Weights of a small image flow-matching model: width 128, 97500 training examples.
Rows from block 5, named by matrix and row number. Rows with one number belong to one neuron. Each number is 128 + 24 x the weight over its row's rms, rounded and kept within 0 to 255. All counts start at 0. After the name is the row's rms in percent of the matrix's.
# fc1: MLP up (model.blocks.5.mlp.fc1.weight, 768x128), inputs 0-127
# fc2: MLP down (model.blocks.5.mlp.fc2.weight, 128x768, transposed), outputs 0-127
fc1.285 101 [106 118 111 113  96 132 137  98 182 117 132 130 157 179 178 156  93 121 152 148  76 115 129 154 102 155 126 113 122 151  99  97 154 108 149  98 181 106  92 134 155 146 170 108 104 144 100 102 157  97 121 115 118 123 140 140 121 146 131 135 129 106 117 131 159 125 139 124 145 143 129 144 109 155 154 129 108 158 104 115  97 158 137  93 109 100 154  88 167 161 145 123 152 154 133 137 130 150  88 137  97 142 151 137  77 154 142 117 177 138 100 149 120 133 151  93 109 112 121 105 153  88 137 139 149 135 127 163]
fc2.285 109 [146  95 144 142  86 115 157 104 145  99 149 168 161 163  91 133 150 102 110 100 135 137 119 141 153 136 167 163 136 102 147 119 105 121 149 135 206 137 103 116 145 123 101 138 118 104 136  80 133 130 149  96 140 128 140 138 115 121 155 131 121 123 109  64 104  90 105  89 123  95 147  98  75 154 154 113 117  98 140 155 135 141 167 144 141 133 155 111 118 127 117 117 133  99 147 120 149 136 162 108 173 125 129 114 104 143 159 157  96 134 137  95  97 132 115  95 149 111 130 147  97 175 128 117 115 156 120 100]
fc1.286 084 [113 161 146 142 139  91 130 170 124 166 153 103 135  95 115 123  88 175 145  85 106 122 112 120 122 123 163  93  76  83 120 158  98  69 119 171 143 127  90 116 115 133 159 120 111 156 142 108 132 112  99 131 105 113 185  71 148  87 123 148 140 124 110  80 111 119 117 107 172 137 153 106 100 116 122 139 155 169 145 124 155 159 143 171 125 118 129 131  80 130 124 128 135  93 115 141 135 131 133 120 137 149  90 121 104 149 124 149 146 138 136 135 134 145 157 110 114 129 133 156 108 104 149 129 147 114 132 111]
fc2.286 078 [210 110 144 129 124 148  88  92 163 136 151 170  98 146 127  95  97  84 132 148 135 150 150 100 160 128 146 118 164 137 118  88 110 113  90 125 117 107  91 151 180 117 186 161 142 143 124  83 105 134 124 113 117 140 104 153 140  87 130 137 131 118 112 139 149 114  89 125 160 155  99 133 124 115 129 163 128 121 139 138 165 126 125 110  90 108 130 113 153  92 129 137 136 107 146 114  97 111 142 119 132 160  86 108 111 111 157 127 127 122 103 119 149 150 149  82 121  97 143 146 131 143 143 136 103  83 141 118]
fc1.287 095 [137 118 123  85 154  96 146 139 180 142 166 160 103 104 164 140 159 128 140 139 123 108 127 192 143 140 146 147  80 126 133 127 123  91  97 165 121 151 127  96 140 148  97 128 156 106 122 111 135 101 103 170 140 137 138 135 162 101 129 126 154 145  96 134  98 134 146 143 148 174  97 131 108 125 136  99  97 106  93 110 113 117 159 163 114 105 102 112 139 141 123 113 179  85 133 149 124 145 115 139  71 133 147 135 120 152 125 131 113 129 140  94  86 151 158 163 150 133 119 142 136 119 123  70  94 131 127 162]
fc2.287 082 [119 109 162  93 120 136 119  96 178 135  97 121 131 108 166 160 126 110 112 139 158 130 122 168 143 139 176 115 115 153 154 123 145 145 127 130 125 120 158  54 159 107 121 148 172 137 140 164 149 127 123 135 126 136 129 137 112 123 105 113 129 124 114 119  93 131 105 155 160 165 118  94  80  85  94 119 141  63  94 150 156  99 110 134 101 132 142 115 100 121 120 152 126 128 135 161 128 116 148 162 174 104 152 105 122 133  98 148 163  70 123 108  98 127 168 119 147 156 122 110 135 135 114 126 160 145 140 112]
fc1.288 112 [153 129 114 109 125 141 125 125 141 138 103 126 110 126 143 120 148 110  94 134 114 141 122 160 132 163 128  91 124 122 125 146 118 138 140 131 106 171 119 134 171 141 124 157 113 114 100 132 107 126 121 144 121 126 130 118 105 123 121  89 112 153 110 171 120  60 148 120 124 117 125  95 129 112 137 111 109 126 112 117 157 113 198 164 163  80 135 101 127 117 123 170 106 112 149 105 121  44  90 150 129 108 126  96 133 135 175 148 172 131 119 134  86 153 160 126 127 121 124 155 127 140 152 138 126 138 140 218]
fc2.288 099 [121 126  73 118 112 130 159 142 123 127 140 163 146  96 116 111 153 118 122 143 115 113 117 102 111  96 122 136 129 141 130 140 154  82 123 135 114 150 119 103 196 119 117  77 123 131 118 128 128 176 145 116 121 126 110 176 135 113 144 149 120 108  92  93 142 152 130 126 114 119 110 151 125 134 145 125 145 135 119 110 152 176 176 127 104 130 127 222 131 128 104 125 148 104 110 122  78  82  78 128 129 111 141 157 101 112 116 123  97 122  94 143 131 160 128 134 119 109 127 168 131 140 151  68 157 163 137 118]
fc1.290 090 [143 169 181 112 118  84 134 154 120 153 128 107 120 119 139 141  88 143 132 101  52 110  79 103 101 124 120 153 147 125 107 142 104  84 143 116 115 137 158 140 139 165 154 106 158 149 110 111 138  77 148 158 118 146 123  98 141 117  97 159 140 109 119 121 126  86 141 151 142 120 173 143 128 156 124 116 152 158 145 111 145 139 139 168 161 104 109 141 141 134 113 132 116 127 141 151 134 190 109 125 113 128 144  86 100 123 157  93 132 163 134  88 116 145 154 145 120 115 150 170  87 138 102 100 120 122 117 118]
fc2.290 089 [149 104 129 148 149 159 161 142 141 105 130 148 116 160 106 101 120 145 148 139  90 114 131  73 136  99 129 135 112 157 150 118 120 125  84 124 110 143 125 130 195 163 187 133 114  93 134 130 156 169 128 187 109 151 132 164 119 128 131 163 121 134 106 118 153 108 114 126 132  93  90 104 118 146 171 108  91 132 141 132 140 128  99  90 103 112 124 127 103 136 116 169 122 127 147 109 117 137 106 141 137  55  91 116 156 108 106 122 106 160 149  86  79 135 142 118 126 133 138 134 141 136  83 140 114 137 151 119]
fc1.291 090 [133  70 120 125 151  96 125  87 125 166 188 142 151 166 140 109 108 143 109 140 113  76 117 102 112 126 169 149 104 109 125 162  98  90 138 147 138 100 150 124 159 148  92 158 159 155 163 121 120 114 151 125 121 147 115 139 155 168 154  91  99 130 114  94 148 109 131 135 154 156 108 158 158 131 130 122  99 121 121 123 135 125 109 126 169 137 137 119 122 136 177 112 136 124 115 132 123  79 136 108 129 109 126 155 108 117 135 142 146 210 105 132  88  97 147 135 137  94 144 120 142 167 103 161 118 119 124 127]
fc2.291 092 [146 144 120 119 132 153 143  77 168  79 119 125 131  88 141 137 124 143 135 107 109 162 112 105 175 134  78 133 172 136 134 124 114 141 128 119 114  61 126 120 140 138 114  93 119 173 135 126  81 127 183 111 145 116 141 137 165 142 119 122 143 123  80 137 146 117 132 106 139  98 142  87 159 113  78 142 116 173 104  96 166 122 115 145 139 150 115 122 108 135 146 149 110 109 147 137 158 115 158 136 156  93 157 105 144 146 173 117 152 136 130 160 114 140 126 112 152 137 139 141 107 117  81 117 115 184 136 118]
fc1.292 092 [102 123 154 115 125 117 145  80 141 149 126 109 137 123 139 131  96 125 107 128 118 118  74 156 133 116 119 115 147 128 145 132 146 103 134 112 106 128 124  90 155  94  88 116 104 111 109 114 135 116 114 140 101  99 137 160 157 185 163 189 123 108 106  97 114 106 114 133 141 124 121 125 140 154  98 152 126 120 116 130 166  96 128 105 108 141  99 114 138 101 131 184 112 134 144 134 110 114 114 164 148 120 131  92 128 106  51 131 130 178 151 119 127 146 163 183 129 174 137 133 118 126 163 110 142  90 132 186]
fc2.292 077 [103 111 136 109 137 134 121 178 171 128  96 126 115 109 136 123 122 161 136 115 117 140 118 148 141 155  94 141 125 110 160 134 124 105 120 123  94  96 107 115 150 193 124 155 111 126 143 105 172 117  82 121 136 126 136 124 118 153 134 105 144 151 146 111  87 137 100 163 165 184 181 126 112  94 124 134 162 107 116 106 137 119 126 157 101 135 102 133 132 102 158 123 141 128 148 130  74 125 126 103 171 117 126 134 151 135 119 141 111 125  89 100  93 152 117 196 113  75 157 130 145 127 162  97 106 135 135  87]
fc1.293 103 [ 62 142 128 131 155 134 168 163 132  99 154 162 115 146 208 172 109 124 175 137  98 107 160 142 138 154 143 108 169 125 126 128 164 128 141 155 104 136 140 122 102 155 105 139  96  86 123  95 139 121 126 149 118 130 135 134 132 126 137 138 106 116  82  82 100 123 171 101 159 169 131 100 100 160 134  91 105 107 133 121 105 120 147 128 131 110 104  74 145 135 122 156 150 136  93 140 147 127 147  99 120 101 134 155 120 118 100 150 128 163 130 150 119 132 118 145 165 124 127 130 122 138 122 108  93  96 122 162]
fc2.293 095 [153 135  83 116 124 115 110 113 153 163 107 116 101 104  96 159 118 172 108 154 137 129 108 123 119 101 106 131  99 173 158 136 159 150 106 129 104 146 115 130  70 127 119 105 144 154 151 132 133 151 141 131 132 121 135 116 130 134 151 107 146 103  90 144 120  83  95 146 198 109 151 132  97  66 137  94 130  92 111 113  99  96 121  55 108 128 107 139 111 125 153  91 105 144 130 147 149  89 130 138 108 128  98 103 101 118 131  90 142 138 157  94 146 137 123  94 100 123 121 113 109  97 115 113 145 115 137 142]
fc1.294 085 [129 165 138 134 155 108 130 151 143 123 145 146  94 107 125 150 137 112 103 133 101 131 114 147  96  98 167 119 114 154 123  84 164 132 150  99 148 118 126 146  67 128 138 109 121 111 106 119 116 123 110 138 123 113  91 174 139 153 138 124 152  73 132 123 122 144 120  93 153 123 128 126 144 152 159 143 104 104 149 129 129 154 123 135 127 114 111  45 118 131 129 130 132 146 138 144 141 152 154 108 106 190 168 133 122  66 150 147 120 110 129 125 115 140  80 123 154 129 143  76  88 153 104 194 119 123 130 114]
fc2.294 095 [159 115 175 114 127 142 131 149  91 132 131 112 175 137 136 126 134 120  80 116 139 100 144 131 167 152 134 101 114  92 123 129 146  88 123 127 151 131 144 142  75 125 129 182 134 126 139 122 161 126  90 135 129 136 127 120 147 117 131 119 126 117 158 164 129  67 113 135 156 109 149 122 136  82 115 159 118 128 132 132  81  75 103 101 176 157 116 170 117 124 131 105 124 171 130 138 132 166 158 152 115 159 133 101 165 143  98 111 156 111 147 138 133 175 104 106 173 152 156 103 142 130 114 139  91 125 119 166]
fc1.295 099 [133 138 207 118 130 155 134 117 160 149 108 131 107 142 162 154  89 147 164 145  94 102 149 128 119 132 127 124 119 126  86 101 168 133 151 163 147 134  94 140 150 138 138 114 123  85  92 121 137 100 120 191 125 161 145 120 149 164 133 165 157 136  85 109 116  91 125 136 151 171 149 125  79 131  99  78 126 107  88 102 136 134 147 163 126 156 133 116 151  74 107 139 131 148 140 140 111 137 155 121 124  89 110  96 126 118 103 119 117 126 129 136 122 157 152 105 133 161 116 103 126 141 130 124  91 101 124 139]
fc2.295 091 [127 132 151 163 138 158 148  69 114 112 112 155 105 143 116 111 143 123 129 121 116 113 142 105 131 122 180 123 115  82 123 131 128 148 129 176 154 172 121  89 105 126 144 131 135 187 177  99 105 125 167 151 105 104 130 157 118 126 136 156 126 107  95 103 114 113 121 137 136 120 138 127  50 122 173 110 128 144 142 152 127 136 116 118 120  96  90 115 122 158 171  98  86  96  87 137 152 112 131 150 101 154 150 106 142 112 153 136 118 185 146 153 128 129 135 145 100 130 114 139 175 115 107 117 126 105 144 141]
fc1.296 096 [142 149 146 112 120 118 149 109 116 176  83 123  81 105 116 120  93 102 137 136 114  87 124 183  88 174 108  94  92 131 117 133 139 119 136 104 133 166 113 103 130 132 157 121 144 140 118 144 120 152  76 133 134 135 149 143 118 125 123 133 183 157  78 156 110 105 181 154 157 134 130 160 117 118 144  97 108  94 120 106 121 172 153 138 134 119 145  88  97  89 150 141  88 135 133 129 165 139 124 166 112 109 125 148 153 123 126 145 153 144 112 132 157 101 136 111 132 123 183 156 138 131 142  94 132 115 150 105]
fc2.296 109 [166 121 112 128 120 102 110 125  90 122 104  90 117 138 183 122 160 154 170 156 146 153 103 129 135 140 117 134 129 127 130 102 106  95 128 136 100 130 141 139 150 151 119 129 128 149 130  79 154 132 148 141 109 143 150 143 161 133 119 137 226 215 142  96 138 124 131 114 144 127 142 124 122 179 134 150 112 144 120 118 122 106 117  83 146 158 108 126 149 101 119 120 139 112  69 129 124 150 134 130 151 120 124 111 159 153 127  98 142 172 160 127 150 104 107 101  90 110 134 119 125 103 127 114 116 151 159 154]
fc1.297 104 [138  96 144 109 163 121 178 160 105 132 148 182 130  92 150 115 155 143 136 134 149  70 142 139 140 118 135 126  87 122 120 143 150 118 113  84 124  98  81  89 104 106 132 101 136 129 107 105 120 145 105 115  99 106 155 167 109 112 157 144 104 109 108 136 131 126 157 126 147 165 117 137 120 106 166 147 111 159 119 120 122  82 142 110 124 115 108 139 118 137 115 141 140 108 143 186 143  77 107 129 110 113 142 128 125 139 132 145 145 152 136 147 199 120 118 122 105 110 137 117 143 133 119 145 156 142 149 215]
fc2.297 094 [122 115 142 148 153 130 136 130 152  72 112 168 123 157 102  90 131 147 117 142  70  91 148 118 113 168 154 115 153  86  97 148 112 125 119 186 153 146 155 126 162 149 123 155 128 119 133 120  99 141 163 130  99 133 146 116 146 115 152 128 116 124 140 116 148 158 121 177 139 141 154 123  55 147 133 129 113 164 104 132 153 124 109 140 104 110 141 118 109 132  86 171  87  97 131 150 102 144 108 126 130 157 109 145 145 137 141 115 113 108 104 163 135 159 126 132 145 115  88 102 167 148 156 105 133 125 150  76]
fc1.298 098 [147 115 130 138 158 154 151 158 113 150 147 129  95 136 154 107  86 184 184 161 109 126 150 125 129 123 116  94  97 119  96 102  69 160 104 103 129 131 162 126 156 105 135 149 138 128 168 112  91 115 140 147 147 146 118 108 116 134 155 130 173 145 128 181 142 109 123  90 156 157 118 130 142 152 148 106 130 127 125 116 123 144 123 132 150  95 158 139 102 147 163 106 139 105 146  92 117 131  95 135 117 132 123 108 150  99 130 112 140  83 144  90 102 117 136 138 126  98 155 117 102 159 158  57 119 131 160 149]
fc2.298 100 [134 132 123 111 135 119 148 117 113  93 123 143 127 128 135 147 123 111 167  77 128 113 166 137 141 146 112 124 153 132 155 138 106 108 142  97 118 138 188 108 178 131 160  94  82 100 157 144 126 102 138 113 157 156 126 137 127 124  92  91  93 123 117 102 182 151 144 162 142 121 131 159 132 103 114 111 113 116 107 103 143 116 110 128  69 132 177 107 143 138 157 188 118 117 137 145 106 152  95 138 138 124 119 188 114 128 149 123 103 129 128 155  83 152 138 111 124 109 146 140 152 138 175  97 153 111 133  79]
fc1.299 091 [181  97 141 110 129 126 107 122  81 132 119 141 100 149 105 121 141 129 103 144 127 161 100 159 102 132 113 147  80  96 137 125 133 118 119 120 145 113 150 163  82 141 136  85 162 124 110 109  80 139  62 129 103 156 120 103 148 152 147 132 167 120 127 155 159 136 130 129 109  97  89 156 125 102 125 157 110 168 154 118 128 136 120 142 101 129 175 151 142 106 137 141 133 132 120 125 132 158 149 150  84 124 123  94 126 177 143 150 135 144 106  93 133 139 160 174 122 131 137 100 174  91  99 118 168 147 107 142]
fc2.299 092 [174 114 135 116  61 120  83 118  98 137  85 129 138 137 131 114 138 139 102 118 132 120  94 127 137 155 123 148 137 120 132 104 124 157 115 117 146 119 141 100 123  76 123 162  97 139  79 145 133  59 108 136 125  95 144 178 115 132 136 134  99 125 160 124 120  97 115 135 131  85 120 145 131 154 144 161 136 166 149 137 133 142 149  76 157 124 174 118 144 137 149 116 135 136 132 134 118  96 120  82  60 122 140 173 150  91 150 144 113  94 102 162 136 102 129 152 117 125 153 100 119 110 120 142 100 122 136 118]
fc1.300 113 [116 111 119 108 153 140 163 126 190 145 139 120 138  88 157 128 139 120 117 136  71 133 113 160 133 124 117 166 139 144 110 141 144 107  91 162 107 101 144  76 131 127 108 134 119 124 104 115 125  86 109 165 122 153 134 160 100  93 129 126 140 121 114 128  97 114  90 145 140 156 100 129 132 138 163 150 164 149 131 105 132  94 126 118 151 133 129 138  87 136  94 160 143 141 118 171 149 170 148 115 139 117 133  96 122 135  78 111 144 165 114  80 164 170 140 166  97 116 154 102 162 127 132 160 132 127 181 145]
fc2.300 125 [134 125 120  71 141 129 129 120 135 130 136  81 131 100 124 118 145 117 145  99 207 166 166 155 104 141 128 107 153  82  98 114 142 174 136 156 131 137 122 153 134 106 112 151 149 138 129 139 104 131 104 103 140 125 105  99 136  93  95  95 151 129 183 123 129 149 112 160 141 123 158 157 120 103  79 122 173 136 145 108 151 143 138 116 140 107 119 140 155 148 166 147 138 148 135 122  74 119 105 141 147 125 143 150 124 114 139 196 169  96 129 154 129 171 124 150 127 129 139 132 179 126 139 122 127 110 102 133]
fc1.301 093 [159 117 174 141 168 102 180 143 128 134 127 117  93  89 136 115 117 142 146 126  96 128 130 127 130 136 130 148 129 151 126 104 103 106 140  82 136 112 129  60 117 100 176 135 136 106 131 101 105 147  85 145 142 128 179 151 155 113 165 118 118 117 121 112 112 117 167 163 101 185 111  94 123 103 133 126 146  93  71 115  77 118 119 159 171 121 114 110 131 123 131 126 133 169 126 127 135  74 117 141 104 139 181 135 151 136 120 139 141 125 118 105 159 143 149 114 130 142 154 134 137 135 108  98 113 107 130 164]
fc2.301 094 [134 119 112 114 122 130 139 150  89 164 117 139 143 108 147 188 134 135  93 128 111 110 137 154 117 137  90 107 107  87 110 136 113 107 128  89 149 111  96 137 173 149 149 161  94 134 129 171 104 153 150 122 165 134 124 144 153 153 110 131 116 149 150 117 135 185 147 141 157 111 118 113 144 196  99 127  88  90 105 154 164 146 145 169 145 152 126 140 145 102  97 124 122 173 101 131  95 173 140 150 169 133  97 139 118 140 135 110 118 115 141 123 121  86 140 113 130 131 134 113 167 101 100 116 109 165 104 108]
fc1.302 085 [114  91 126 119 137 119 123 104 147 115 154 168  74 130 116 109  95 133 130 146 145 126 149 127 124  88 156 131 120 112 121 144  86 171 105 135 161 155 157 107 127 141 132 136 161  78 110 102 110 130 144 126 132 153  33 154 136 157 135 132  81 145 105 104 119 131 128 108 141 134 121 171 133 128 158 187 151 124 124 123 113 120 130 154 176 146 144 136 143 124 143 134 160 100 124 127 141 130 118 112  64 128 158 132 116 134 149 144 121 148 107 160  99 180 123 117 172 121  98 142 148  94 109 132 130  97 137 118]
fc2.302 085 [136 150 153 119  91 126 120  97 124 128 113  98 136 140 116 116  92  99 130  93 167 117 129  99 102 168 126 172 139 116 131  96 107 114 147 140 103 128 168 113 159 132 124  93 124 126 103 114 132 116 146 126 133 120 191 122 131 114 127 119 126 115 121 127 127 140 135 200 171 154 118 112 123 156 117 143 109 128 117 138 156 107 160 150 112 167 118 129 127 123 152 140 108 109  94 150 117  91 112 193 174 141 167 143 131 124 106  99 134 136 132 120 100 135  95  98 229 111 127 140 129 138  88 124 133 122 139 108]
fc1.303 109 [106 135 181 115 159 146 138 143 150 136 132 133 120 136 166 140  58 179 142 158 112 103 109 129 142 156 125 106  88 113 116 137 120 113 127 140 137 105 147 121 160 130 155 112 170  85 112 115 123 125 106 150 131 145 102 125 159 177 159 107 162 117 106 133 101 131 147 155 132 117 138 103 102 135 134  91 151 117 106 112 151 151 153 138 135 133 139 124 163 109  99 129 119  96 160 114 150  59 118 124 132 116 115  73 150 115 118 177 128 124  92 160 168 162 159 136 152 109 129  97 142 134 135  79  99 133 119 153]
fc2.303 105 [114 172 211 153 124  83 128 151 107 118 156 116 129 124  99 104 170 146 114  92 116 110 141 128 153 121 147 109 138 137 140 132 125 164 128 125 145  99 164 132 116 112  59 162 125 134 122 138 170 100 153 102 132 112 114 133  83 165 151 135 162 103 118 114 140  78 127 145 121 137 123 146 149 126 166 129 145 170 115 118 112  78 145 128 150 127  93 128 147 137 150 149 138 137 139 126 150 124 163  85 170 127 135 160 158 157 144 140 118 121 142 104 169  99 121 115 106 136 103 128 105 119 122 132  70 122 152 146]
fc1.305 099 [ 80 126 117 102 107 108 162 152 159 129 156 145 146 105 163 119 121 157 161 131 131 108 138 113 148 129 111 112 166 135 114 106 143 116 139 143 124 176 152 119 125  79  98 142 160 117 142 115 109 117 135 131  77 139 142 138 149 137 132 155 112 128 110 132  75 117 168 106 132 180 148 125 140 151 131 109 146 130  77 118  74 112 125 175 183 135 167  97 102 109 125 161 137 115 154 149 161 101 126  75 112 103 133 138 122 142 113 113 111 114 132 119 140 133 101 126 150 152 133 168 107 185 157 121  95 154 116 118]
fc2.305 109 [158 127 114 125  94  88 158 108 160 158  93 132 123 100 139  97 126 141 127 105 143 133 102  98 101 106 110 134 153 143 122 114 127 115  83 142 113 139 121 147 123 122 122 152 135 133 143 132  85 103 129 134 110 119 152 113 140 121 120 134 114 116 172 107 148  93 114 188 208 146  95 129 142 151 143 107 133 147 124 136 100 162 119  87 111  79 179 139 123 113 142 116 168 123 113 118 137 110 130 163  99  96 130 136 179  90  91 113 168 133 154 184 142 137 103 160 117 153 122 142 123  89 111 133 150 142 113 111]
fc1.307 087 [165 140 132 127 137  95 126 106  93 159 100  89 149 120 135 103  80 165 159 142  72 114 137 158 113 127 135 139 104 120 134  80 101 126 136 124 152 123  96 145 152 143 130 136 136 112 119  85 109 129 110 128 152 145 119 121 171 122 135 154 130  82 120 121 128 115 196  90 174 121 147 127 123 106 167 124 165 143  91 107 124 131 133 131  94 161 133 133 118 137 107 135  95 133 183 171 135 134 131 146 111 139 126 143 125 103 149  70 140 138 128 136 151 121 179 149 133 147 191 127 111 144 113 120 131 117 153 169]
fc2.307 087 [162 117 160 144 156 137 173 153 144 124 151 160 110  94 135 136 118  95 144 130 112 147 121  77 108 128 102 110  78 105 126 167 119 103 128 124  84 134 192  91 147 140 176  75 119 113 171 133  96 161 155 107 129 120 122 152 106 134 127 147 122 145 118  95 144 166 160 151 119 137 105 148 126 137  91 136 101 140  96 139 141 154 101 104 111 154 146 129 131 102  77 147 124 133 131 116 118 108 110 125  93 118  80 131 123 158 116  91 100 151 146 122 115 110 148 119 103 150 134 131 161 140 172 133 153 160 120 144]
fc1.308 102 [208 135 166 112  76 135 150 125 120 127 127 115 142 151 111 103 135 135 104 152 142 119 114 144  97 109  87 117 106 123 113 105 138 121 139 113 137 140 143 160 152 120 131 153 153 115 177 121 162 124  95 126 105 136 135 131 168 178 129  89  84 119 115 180 113  96 139 146 130 142  84 119 126 101 157 131 139 130 128 118  94 131 134 168 156 188 157 101 142 154 119 166 137 129 145 163 134 115  88 109 116 104 121  95 126 142 133 133 147 130 125  86 116 157 154 189 139 131 103 146 119 104  84 121 129 136 135 127]
fc2.308 078 [185 124 142 133  93 125 133 157 109 121 115  88 132 124 135 130 115 185 148 140 121 121 160 126 148 137 134 217 169 130 130 120 125  64 133 139  66 153 126  81 175 108 136 110 142 148 124 125 112 114 103 156 117 123 123  89 131 156  95 149 114 101 155  92 140 136 136 143 152 162 149 124 129 147 168 117 131 119 122 168 138 134 118 116 110  98 111 129 134 130 118 128 119 139  83 131 115 137  82  84 108 148 130 176 164 130 134 154 130 117 117 161 144 162 149 106  97 127 117 143 110 114 101 137 120 124 104 125]
fc1.309 085 [145 150 153 144 109  83 141 111 169 134 114 127 108  87 112  67 129 138 103 131 109  99 114 140 120  85 175 125 105  88 120  81 115 108 112 117 146 163  56  86 117 140 102  97 118 172 109 113 128 133 124 148 124 122 149  95 152 126 126 111 139 172 147 108 131 110  91 135 149 145 132 139 123 126 116 144 109 203 167 112 142 156 129 127 168 156 115 142 148 160 177 128 128 155 122 114 125 137 160 185 108 134 127 123 114 108 118 126 112 129 144 115 101 138 130 121 141  86 132 126 122 108 129 101 122 103 112 120]
fc2.309 090 [124  95 157 139 102 133 109 137 117 138 130 138 144 196 139  95 121 129 124 103 134 128 103 143 155 169 131 135 163 130 140 143 134 108 146 130 152 154 137 144 146 134 103 153 131 187 148 107 129 135 144 172 143 145 132 148 166 129 108 135 127 110 149 141 161 129  97 109 173  96  78 112 138  91 171 140 130 134 167  96 144 177 132 128  90 136 136 131  77  94 178 163 144 144 102 148 111 146 169  51 128 137 129 136 146 141 135 100 168 139 104 100 120 118 113 115 122 161 126 112 124 158 122 135 131 104 137 141]
fc1.310 117 [129  63  99 131 117 134 146 135 133 135 148 181 134  95 160 113 182 126 160 183 134 136 154 136 136 111 116 101 119 161 142 117 158 152 115 140 147 131 160 121  92 121  96 135 106 130 110 112 129 121 122 141  89 136 171 128  99 104 132 164  79 140 116 117 121 112 166 116  86 141  90 121 123 144 157  86 122 115 138 117  94  79 118 166 126 122 116 105 146 127 119 191 170 112 135 150 141 136 110 168  97 114 125 117 100 145 114 168 118 160 164 111 108 135  87 125 136 132 144 101 102 125 138 113 117 103 148 142]
fc2.310 105 [120 131 104 110 135 138 124 108 151  58 132 166 135 137 102 112  81 115 142 144  97 153 155  95 148 132 117 152 135  96 101 123 105 116 130 130 157 140  81 130 130 155 183  95 115 129 128 130  89 156 133 150  82 107 152 182 143 108 120 140  84 139 119 116 159 124 120 104 175 154 116 147 146 160 130 118 118 170 145 100 133 131  84 169 145 134 106 118 143 117 133 112  83  83 131 169 119 103  98  94 104 118  86 147 117 139 153 110 118 139 104 156 108 159 131 117 113 110  98 126 166 145 149 127 130 139 108 120]
fc1.311 082 [157 150 111 129 138 111 188 106 136 111 143 136 116  66 127 109 127 138 160 157 126  94 143 149 141 164 123 167 122 153 118 123 123 113 118 128 170 120 166 130 137 110 146 128 100 128 146  82 151 131 101 130 112 140 138 165 109 130 115 142 118 134 119 140 125 123 149 122 116 118 103  93 158 125 154 101 153  62  54 124 132 138 163 123 155  97 147 120 176  86 100 132 129 124 133 119 137 110 101 159 100 130 109 152 135 166  99 118 140 134  92 169 107 150 102 108 146 119 108  92  85 130  76 128 154 137 148 142]
fc2.311 093 [113 107 109 126 137 152 201 126 126 137  89 115 128 113 120 143 122 186 151 124 107 147 122 143  94 111 128 177 119 155 154 109 130 115  96 128 133 132 108  89 169 128 127 100 127 150 100  93 117 133 125 130 122 168 123 104 145 162 136 142 104 122 101 142 135  95 141 158 133 141 125 135 133 119  99  83 122 118  28 123 127 151 158 171  63 162 159 107 111 155 117 140 103 148 114 113 106 130 100 107 129 128 129 151 127 111 126 116 147 166 164  96 154  98 157 119 117 112  92 115 127 113 123 127 141 133 125 124]
fc1.312 103 [162 111 144 107 117 167 121 135 101 159 110 139 129  93 127 112 127 111 180 134 106 107 145 137 160 192 124 128 107 131  88 106 128  83 128 118 124 147 135 110 139 123 151 133 125 126 104 120 112 159  89 141 133 144 125 129  99 112 111 151 136 112 115 192 118  62 112 136 131 132 132 113 127 147 138 112  86 142  93  94 104  98 144 150 156  92 118 103 163 136 142 154 179 153 128 142 122 159 108 156  82 133 107 101 116 112 107 125 177 136 103 140 110 138 117 135 100  89 164 185 158 135 152 118 108 127 104 126]
fc2.312 111 [141 146 127  90 111  93 102  86 100 133 120 145 164 108 112 138 162  98 108 148 153 160  81 104 106 165 106 118  96 108 164 102 176 107  76 123 151 170 137 178 117 116 130 140 105 129 114 152 145 109 117 110 151 131 150 127 140 141 137 151 162 134 118 124 154 159 142  95 118 167 110  78 117 112 113 133 148 138 141  91 134 142 148 141 122 123 113 121  98 126 114 153 140 134 117 137 104 130 117 131 119 104 143 133 145 112 141 147 134 169 167  97 130 178 204 152 125 148 138 109 168 136 138 130 131 152  99  81]
fc1.313 096 [123  80 131 150 115 141 131 159 134 149 126 120 100 109 125  78 132 160 178 176 103 160 151 134 120 153 148 112 115 111 140 131  91 214 139 118 186 158 140 135 136 130 101 123 109 134 142 107 117 119 133 169 120 158 117 137 126 132 159 104 116 158 107 123 130 129 144 143 129 122  91 148 140 174 101 149  91 129  53 115 138 129 134 115 121 121 161 176 143 139 139 117 123 122 140 113 141 149 108 151 126 131 119 121 108 145 143 153 180 136 147 140 104  99 106 114 101  77 115 125 117 166 149  94 148 146 122 110]
fc2.313 102 [ 85 121 106 151 148 146 141 140 156 117 105 120 126 177  84  69 112 128  90 107 130 140 127 163 112 112 176 123 128 115 122 110 147 100 147 118 167 138  90 134  80 118 177 148 142 132 103 122 154 130 114 124 134 112 118 124 111 128 129 138 120 139 136 142 123 106 111  76 121 119 104 119  81 119 148 127 103 103 104  94  89 135 115 145 178 106 133 157 150 131  90 105  85 104 122 147 163 141 159 117 148 126 126  85 154 127 114 132 103 125 135  86 153 159 131 137 113 164 112  96 141 137  87 145 142 151 116 191]
fc1.314 104 [107 150 137  97 144 164 152 134 153 108 153 168  87 165 119 118 158 137 120 128 154 151 119 151 123 120 128 125 120 178 136 162 122 131 143 152 127 126 107 153 148 102  96  89 130 145  63 116 131 121 128 138 122 142 114 144 163 128 156 143 202 132 126 140 128  90 111 141 145 151  88 151 130 117 120 111  83 115 111 110  66 162 151  99 154  88 143 179 141 124 125 147 144 139 124 156 126 110 117 106 152  59 150 130 138 170 111 130 161 140 115  99 104 129 134 122 128 173 120  97 126 136 123 123 154 133 140 147]
fc2.314 091 [141 132 140 106 151 150 144  99 138 140 161 117  92 136 153  81  80 120 143 132 116 156 121 116 102 142 119  78 110 105 147 167 117 128 118 110 148 110 117 140 167 131 135 154 139 130 176 121 104 132 141  97 128 126 104 126 161 128 123 110 157 132 110 148 125 155 138 128 147 154  90 132 117  89 100 141  97 146 123 145 136  97 141 176 179 167 116 159 135  94  96 164 124 139 116 125 125 155 153 140 159 102  97 100 121 159 128  79 111 128 135 150 115 131 173 138 127  84 113 116 116 106 214 113  91 121 133 135]